Weights of a small image VAE: 9800 steps.
Rows from block 2 of the encoder of a small image VAE, named by matrix and row number. Rows with one number belong to one neuron. Each number is 500 + 25 x the weight over its row's rms, rounded and kept within 0 to 999. All counts start at 0. Numbers have three digits each.
Before each neuron's rows are labels from the 100 images, of 14848, where the neuron reaches its highest value: "top examples" is what is common among them. Only what is clearly more common there than usual is listed. The data: rendered scenes of toy objects such as cars, trees, mugs and chairs.
# fc1: MLP up (encoder.blocks.2.mlp.fc1.weight, 384x96), inputs 0-95
# fc2: MLP down (encoder.blocks.2.mlp.fc2.weight, 96x384, transposed), outputs 0-95

top examples: table
fc1.210:524502488444549472483462453523529508485507490504536498498456515504500534554510546463507510500486517467502520449520504485553539515467531497525519526474487487506482508466486464518480454463510496490539512485494485503510501526503501508511505481494544505468473507532511507511475515539503502553
fc2.210:528500500540499517487560470508503536473542522483498488497517505530495515492484527476492444497499498470497514542511527474533488461468512494509478488474469456480484490514502458527524471450492480484510451518510498499504510500520459514565511521447514509482505532506514500506460543483488503546

top examples: table
fc1.122:521483489461541495505477531494516497525499525503470491486520494461476460508502528519539539470499483472489476501519513558605461471504462493497554533509514517514508509518499489479456485505506493496452509496497488517487504496496530499484512537486522460483494479502484482503503455466522525487
fc2.122:514497499539515529506481498515527466565530476484493482495471508536484454531492525519480483469496498468517502466531531438496482508456478510479535479484504499490505531506493520518539471508515478539483483503501494459484474507553459499491490528448513489493517520524479497473472517539502549521

top examples: black object
fc1.324:523524524448496509490515488506505531484498520477485486510454455520511512520489468483468512514570554504519515497547487507500489497489541429491526481518520464493482477486531481517551486478548503489500484468521503516528515457486504495486505502470522507475529478553478528518525484498490491476
fc2.324:514495519521523546523524508507536483516507449475486521519480487550485548509484489471534519500560482470526445482488498535494522480472515516489470510540495519471496466487504497511522501462480526481517510532503475479478504421514504493478485471481505533525503537492448480521519516488482489494

top examples: green object
fc1.319:466520481494530525545494508512466490479496486486530528503443493515477508527520507496508462521448519503505513475507507509497505506489476451470501554476486520495510473471551490531515539512513513516472456546527452544496489495464497504501511489518463513477537534522505505474531509489468542539
fc2.319:431476522469449522503514475523479500479532492494543504518517504471520539508500536519469480468453505529485525498477516481501503511509509475481522488483545485461499500505536492535477537517473503481459520521525537469515558511524530485526501500465475494523504491484500506493477479498538556513

top examples: count: three; white object; its colour: white
fc1.184:505471511551448510496485520496509464533505481523493485487479500458467510496492536484499480523509456501528500505454563496517463509473494508550473496494520511495493503543438490511484490504432505505454519533529466482503519476519468506479455495488454495517499530516511475497523515497477495516
fc2.184:502480486475494485489465489503462463506464515532495488492511495458501484517535535476483479508519501577492556507539508473506461487488492517527506525481507516539513524477503506489488507529517476517485502494510514454537489487471529496477482542484475491512506452450525523485506475515574528470

top examples: count: three
fc1.105:497514485435506514495560494517516487493518464503495484541487518516481539503489475496475516498531544500456531512529486491523456476522481491492510489484514467436530549527451518493462489530493551522510554500499483486450468496458520507487488516519509499497506479489475499501512491507523472490
fc2.105:521521480542479476498457483467492478479484488508522517522508505418498578479530489507510502501522502458508536496483458531529547480494521516481503506492498499450500499509488433475525498523499527488494525509495506534533503519474541493514536495492477479505513465503554483475497511491522487495

top examples: black object; its colour: black
fc1.10:493479478496497498492495481555497534453474543496487525528502509491498508483504508528434497516464490440517495496525461529485527498473499520470498541530500560514516485472520565512503479496511529502497481508491514512476511491461506493504497516457486491544480518528476452522528501483493557499
fc2.10:473522475517501496538481504535462460481470492502535501491517492468509513506467493480492473518522508473496502469506470539518505522567454503458505515514510534482486479474497452501503515523506573522484471494518467473506507529462499495456488530498539543555495491482513547519505482486503498492

top examples: black object
fc1.58:490535534504451521456478494534463501483528506517515497481515540505497517510502441560543506505478494439493478521503522473487514494430547495539486474520498525521502483467526499491483464475496508519497498481499515492477486487482483493500480516520481526531454513513485526531503534474494476545
fc2.58:461491528491490457466534493503496492492488491494529526501525526536476494492478483497445497467538453472526482479492519462497475489514507479469537488556545470524497469482528471513549493482508511492502502487487495541482535464514516488538506491535546539493477505493515529486517497529525444497

top examples: teal object
fc1.275:476515510507525495522468520491507476528515505514513444509531482503500451510503504518562496481448439513495523514498487476518525501540510511493539505533471512489518529479491496533486499513470474502482486478462535494526484509568498487465484470519468482473489512496496487533493499457505428478
fc2.275:534506497503477479494540507511446547445487543513514521469461499452480433494507500516498495514481496525482554499496499436519480463475485517472507481488499529507503500534519459482503499491512444516504503530534489532508479498511486519504548486505536501471485532528484512510535503505486475518

top examples: table
fc1.103:476503518509519505501484523472464478517516491490525516474480473539492418510470520536476489515575484522534490523499462491537503496513513512500486543509492549469473487460502489465493500499520555490466496543499504470498499527525498516480503483458482481466513461499531491464509490527505523508
fc2.103:505522451492482424482552517508471512494482512508503523510500522473459504505518532472522496532544528482451465504506490475484515525536502524524485463508528495481502464522516491471493536531456569491484471493499501490482511477503526484471514480489514521470527505524527511474506485479540499535

top examples: white object; car; its colour: white
fc1.172:491516520523517443493484492501515529515529498449471504504478507536486519531485484476499508525481514493491506526423499489528448492532516504474487486512488460468547502518518513532519558502508496497467530467501472544487487521521505572477510509503526483505519490499472514470504499548510472520
fc2.172:514439530504501473521504499477528486487532554486479476539490473479472484482513486511523502501504466524483531542532504484511499547513481519516496492502464514492473477478528494524487501493448491523478424485536477515487541515502550494465503545538504499485511526488485525464512478495524457501

top examples: teal object; hammer
fc1.52:497503515565519516548543498485518486511493560487492510534455479498526485495499534493557495520466500501511514512481526507509495494517501512491455542506458480503452514477477474513501529483471487514517450506507482469487497514487542513499463488507498510477502519510510486461467488487521433554
fc2.52:504488484515444484509501509536464548513482482525502489469482497530488476495501524479482519506520453490460517515499463475504498483499511534530468494525483550525473517514477470480523500509475480507488504523566494513478461499511504522514514482538524514524453452511567488529522526467512464482

top examples: green object; yellow object
fc1.190:529511515487480493465499517484517491463478489509479518499499432501499509470503510502540533537505474490512486544514465509510524494462494489530455518537512513515542506460544470502469454529472489513485479511514498524504485528509509514494474521515504486489521529493486482395481493514506504546
fc2.190:464530514549550464482507488507523506468476532489487507496477488527492538491537501502475519481493485477483490535482486466518479509511526486488483445527512533487486464546520489487487495526482438501486522507519497503500544507444545485517467497535497550500503491487502538444495464513531506500

top examples: white object; its colour: white
fc1.163:540474503473485467495521547551446475485520460513483489497534510465503523518473561511464520483503481508525479496485468494496518494488503502492487440470523504525551490477492522541487500513539517498483498474506492529469517490500520499437517509509497512542449543503494491498537506482508476508
fc2.163:536516481527485464460472530559497460475502547494534537489493516496513507498532504507514510512513478497509517506521476517503521518533506464511507442499468481507508484532486482531435518518509507513466443474507515539483502517503516479479521471507520436528496447486515506476533482483498483488

top examples: white object
fc1.334:506525506499518449505461517532519486510511452491523489502494504533481482550481580532491476529522514479485517481488498506485554476529503498500504493458538526477453509523532510500481471474496497514494491510513478433470496524522528505459482509560469507489454521509474516487510498506493492507
fc2.334:501526474467521510494500528482461513472520473512482517492516491512543518517505530517516503551494477513455433515452514476491541506515505517531474488503507480523492490524474502447527468475524502500525503511485506517530461525498441504430502472484486473496485470518514499544495506521499523546

top examples: count: three
fc1.80:446499516502508478463501511492456515480490468535497537527516525454490565512513489503519461522556503488506477514494437513476506469506506487464507494464547505492504547509488504522524509458501496526494535558495453492510495535505487485498538493532488494467461515515511516497476477484495496508
fc2.80:515524473490509465515496495514517488490532523520506502452491514517551501486513488436488477534523479519520512484508461525540497474555496493512526509439501514515526524530464516513507525493510484529466466465519491430528527521484497529508477550479488471469487504485520477499471468480504504524

top examples: black object
fc1.247:491540481463508481507475497488502497482529513526489523488485500534486521484519480462493484529531531507494494504521430526517517482531484501467498504500463501471481519495565503494503542519534511483513438528526542497487468501486481502510534500474464478493507431513497537523544518489526518461
fc2.247:467480490493505480522560505473507525515512502478527502475493477535508526491487465454524479463523482447507452468511481555517524472542495509494494499498525467469519493489509545492519481505448542496491517474523495529484513483531510500493544504495484492535514546501507474503509482495436501537

top examples: green object
fc1.198:488508459479474489522488516487497532527540491490493507511487463492453490507482552496499532519469473498523508487529519509496583521548524518517547510537511444483525502471476494504471492507504511520501503528513517546441482489499534517513504501502523493492477520505439497462494496517506457485
fc2.198:518527476499494496498526480449532513552499526506534526534500495549487525496493497497502489454487520503569494496490516507465491474533531511494462485537514559474489489540475491481516495536489452480494495484442476500487469505482453493518523496503539484527511491468462481479492510473523513483

top examples: count: three
fc1.107:487544541526509519480479471486506468488477475505482450494523481521518533468495474470536527516471475482496419532515544496474509476527483502491466532466519515536529506488536487469480514523485510508475475510494542503484486500507520477522519525496474485523512473471476498551514465534522474504
fc2.107:518461514468495506482485468489530517520521586470505489503494512503505506496487484455422520521501518476493511477525520535470512504511481481505510571509527462519480481512532500540514507496507494497478508472502493492502507493504522511557518550475500513489509498488452506492519472494445467479

top examples: count: three; black object
fc1.186:523501511531452443464510489484506503501555460488451499482516461509514499517523425517466517523493529505499519488485511524490505517498519465503496481469509486491503514575448504501505472527543527521492501497497507503461502498522493546435527483506505488529536492512495520484518513514512501514
fc2.186:488458475521494498513521486513483473491519512532555460518501461473484468532518453537511516503469528518495542541470491513502489517512482501510510506438506476476517511469481518485555472543465497490493507518524513522491480504534504482443519454508496517471516533485491489542486472480486534526

top examples: black object
fc1.337:487519464484534465498482489500482515517481472499534542499531517505499469492488565587497495477519487523533528490493487490522521445520497505477511523490494530512521480503481505489480448437537514523501461499498516478484494498478523455470493492488486528527463549493472496502505486474515484512
fc2.337:512486487471508525486505513524485524503481544472518533484538507473486475495509497543501495547492565526512541529499517480458500505488530497491503475524509474523503452515517460476481477458469490533489486468479482481524490571476487505492503528472471517482533508467473542469468515532482522505

top examples: count: three
fc1.182:496506495473482441483481479550498495507497498501474467484445510505483461522517542542558511508552518489517511502445479500484506508546494471501528522514515492471490500528450459508493450513509511548509526541462501508487487505530511500495532506460487535533499542515531488503511496508497498503
fc2.182:485538477505507495505442525486444528505530465521487531541477531531538466489497501566499519520476483476507499520496478521505502492483506501506476459472514516515512509511477521469518496544532470461495507529486511519492450509525459509515479456485486497568532495467502503514461476494503510500

top examples: table
fc1.23:494518528527490462530489528515501483522507513501487531498494519527513529497553481494472498519478525520518478467496448507523505510552497519450470487471505514486481523471505499477485550506496512495547431539491558514488471511489507506500485555472487473504494451479506499474512497449512514471
fc2.23:479501525481488462525516524518490558501488479476536483452504506478516490504520465498542471463485496493531470500526486513525506494565492477511489450487522468464514507551484557491498505531518546498509521458495511540494502502493527472486535498442489509506465529485506483487507473526471501507

top examples: blue object; its colour: blue
fc1.24:473491480598514513474520495514515503527515526495512482458486501479461497554515511526540520524505472464489461477465536528497517445503513484458530529528488505493534515463456492499498506500535509505518493496496516534503498493523486506515506524483495460432486517500489480497493479528502488520
fc2.24:540545471415470504493485526527485538526500461475527486516553486465491510486513498497489495490508470516534467486472488485506567498510498494513506488472514522537508491500507456492467533529481506485490482531515503528495511492498537519499509505515457569483480470490503517496503532471476498474

top examples: yellow object; candle
fc1.312:532532487474512525475482535491533495482480520500508491503557514508494445539446491479565488486447502514523462504531469495514487486537518484533523474519479494487460431469484470525512509533503514495497497474521483527491510560471498498483492509508502473499514522530513495508532513509492504470
fc2.312:548459483522462552504498496500507516505464501505514489529500533522494506492456498530478495483476538518498501516545479502510502500503500515455473464460454507463491439530504485482546485479468509521499533537495504555491485506495546452457524522494495518504531470497505492484497472496519541514

top examples: yellow object; its colour: yellow
fc1.30:444539529483501529447493503506458505504490502501500535476562507451494473517500502529517472472458502482503475542505480511505471495512494488499463494522502512529527496453483434534516499512500460526467510534514500503515500496502533487484494483488522523485518493539492536506501539550503448510
fc2.30:516513483547499516506470491503499466507495483525490514493542468519492503504465494548526503480439505507493504514513556493536499498487478513518510509509505550538500497538505444483487497478501474457528483469539504467540544496532465551478514513507537492517473496463492494543459470485505480513

top examples: white object; its colour: white
fc1.330:521485516541493506500531520489492516509506508508490508493492513506512464504522526490561498519474520497521511453490479492478493501512469493454504500489516504463443512504473516455469488500487469492502497537530484507512512488493469527488558528477515594525474495548483558484475481523535504484
fc2.330:494482538520489500510508477514524529517516528545496511505523520502507469518504508535499441506415511538472507462451484506511506544513498478447503501494438500494472478510498511553485514495470484545498522482481506481517462476492516503541485549476471472525500514469511497510503479492484502492